A small image deblurring model, trained from scratch.
Model: 32-pixel images, norm groupnorm.
Training: soap at rate 0.0042, 9900 steps, batches of 256.
Data: trained on rendered scenes of coloured solids on a plain floor, 48750 training examples, 52.0 epochs.
Rows from block 4 of a small image deblurring model, named by matrix and row number. Rows with one number belong to one channel. Each number is 128 + 24 x the weight over its row's rms, rounded and kept within 0 to 255. All counts start at 0. Numbers have three digits each.
After each channel's rows are labels from the 100 images, of 14848, where the channel reaches its highest value: "colour at peak" is the nearest of a few named colours to the mean colour under the peak. Only what is clearly more common there than usual is listed. The data: rendered scenes of coloured solids on a plain floor. In brackets: how many of the 100, against the usual share in percent.
# convs0: first 3x3 conv (model.mid.0.convs.0.weight, 128x128x3x3, each kernel summed), inputs 0-127
# convs1: second 3x3 conv (model.mid.0.convs.1.weight, 128x128x3x3, transposed, each kernel summed), outputs 0-127

convs0.72:125091137110136104127122085112208134153134159118094128137127134163182100129121145101061125160144129145133122154125126106114167150129140131155167156167122140125104137131130107164103127140146094100145130094128107106109141125157147109132147097105132126111107109165122148142088146183129155120102123100121132124117133165142111141067161140136119125114155148130114121088131153069118094121093
convs1.72:094125140107074157134112118138105128149120094109158109140123159118118144150126160116114148113115127106152140079124119132158085150138115117131052120094140153115109080166107159107152129136130104175153127132099153164147062078130125130124123192141144099129131142138137149159100137087137076148169135119152124120162153116126155133127136137127145121110125159120123139089156107113099122116135
colour at peak: grey (91 vs 58.5)

convs0.96:097123135115133120153127117160097095147100133136124161115128150108143127123113100151116105139072149127143101168097083134087113153127111117139115128127133108150174148158147147140117090079142141117114077110160134141121165083138153162106134179171113121106138153163128116085129124147139189076157115125145132133057150124121126144140158158132122114163095123118114121121119133094126156142137
convs1.96:133185128131112185139150115093130153123093131110067110136100157128085126151143114113124136140186112099179102111147166152165173104144108111113158128130125117137073140086127117083140128134121121127142109167110115107115131141119101155162101137096142136107103127171112123071161138140112086103110169138138118143169120120132128142128102122109147137132111116133131156126107113137125155117080
colour at peak: pink (42 vs 14.7)

convs0.23:140146178101133137115168125120065139125131149144111110113131129139139127150131104134095145145131122117137115134123112115146127105094113134095125163132089230134166131160139100139105114144139157148124135089159150181159165091111137163097140094145127151150121128099145116076143105145162114108115131141156105095107175163128156141108118146149116134107085127145120148134106159109126150120116
convs1.23:079145132142094093140119123143182114076120095127134156109079127131129125116147139111170131128127178133120139100161083153099137114170149094131130143153218086146131142119114148164127138102103105124116117127101172137149130171107099120144123149081121112124143137137079127135142147132108173100145122117131159111145096109130076090130120141144135147114124112108140131150117114112146114134145
colour at peak: brown (35 vs 15.1)

convs0.97:110110113142077152136118135155138146118175160083080143106128150110121176090115131135089116186146104164145096140104113115143127121127110123118102159111126080131109143132113152154124132179112149118170154176111112116101136161130149109134124127155122128152098144142165136129135159134135131122136107142121077121131112113171126101120186184133123142137116166107155161138140133079108113145108
convs1.97:090087155112099090083073130131155100140127135161095100128146120148148107127157126097158100070155184088124132153143131122107115131141135113168136129137188104122153117145128106155082131102150113128108072114135128092115110105133107147154117176134118142111125137106111110119086165147174095129110118121081131104097115146078136123127115127123125102141140134109111107122135106148131126109147
colour at peak: brown (35 vs 15.1)

convs0.42:132142137098125130174126112111080132069120132116144146116134160094187135127139142142118112136145121154132099091146086153152123149128127131153120113158103156138121107122132132092104134111114118137153141180168133114140119112125113136161158166147189161097168122173123121133164107129146120144121147095089105139182117149097164143105113143104165121106173081133140085136145146132141125141151
convs1.42:120147118152115144121134158140120142187118121116147168109135105093143152126178147130117142155135117124158162143136151146138115118141129145134129117123164123165112138135108133185133149133169131151125150116127178164131114179134093144144150133084109073129092138112092145101104162131109137083117160142143105134084161143181109093136138122128102161116128166113115200132125162158128116125112
colour at peak: brown (37 vs 15.1)

convs0.117:101128140119101101123115145113149094091098156126100182098164110118120099104083111084114142123130133117152113171120120083139087105134079121099128133091121157101084083173116167127125126124125114169119104153132125085138122153135075129134151106117142115125124090136115112156107131123106145132136102124129079134106123192137146158108103109154119087128140124131133095108112166120098140110147
convs1.117:157164117131169148128122139131119115124131167124146076069102108126139180135155129109154161143107104118141140136127115147123171110129124150118095158176128168152105094138136116121137128107072173106105149090130134133101168112135172153141119145164087125123146138172120111122123142147122108162138110124136146128114131094151103121165109093116120194107117112147136185126163093139126137134129
colour at peak: brown (39 vs 15.1)

convs0.80:157112137113102165104115123117138091123103142156106119100146112111102127107099099106104169132128134128144147152108135113111093123134142144176108125134168138163106157119108131100130159153140106124102108114151132105106129118118155115086144161088179122080081089074066116116157128133105120106129072124152142125113125137100134146125127096145094096101096145133141162090116176119114147129097
convs1.80:146136124110143121131145117111129162138130133125127142151178182159128122120127138103141119122143148128141092087125105144128139109129142084077168149106137085092167111111136115113129129119110174097099139150149100117190129132150147157166123119151115118176131134193134141131102137109181119112154098124140127127122102133162171110130113149107147184093118131092176114137132111111098090147144
colour at peak: brown (35 vs 15.1)

convs0.103:135116101161129173152081111168136135130134157116140183140153166093102142145124120085113148150118089146123088162099163129126124164093158129124118115126118123140125126153141134144134119170126139121103105097145105074112108183107105115127096105135121112140139111150083126132134134074121143136140123134149138091070158145122105091126110105115117136140075151153140106160090151112134126079131
convs1.103:086132099118119120129154128136123114147131076155076100136096117141114141118097082153120129116127175106094186112098132170128135136128167112143090113115118155103090125134115128170143160104119131117141088115109141130100146093161139140090131141104101133079107179083170164203145145126117158121101148139117114109138141115112119136131136125155131126102138123151122151125147088143153139104127
colour at peak: grey (90 vs 58.5)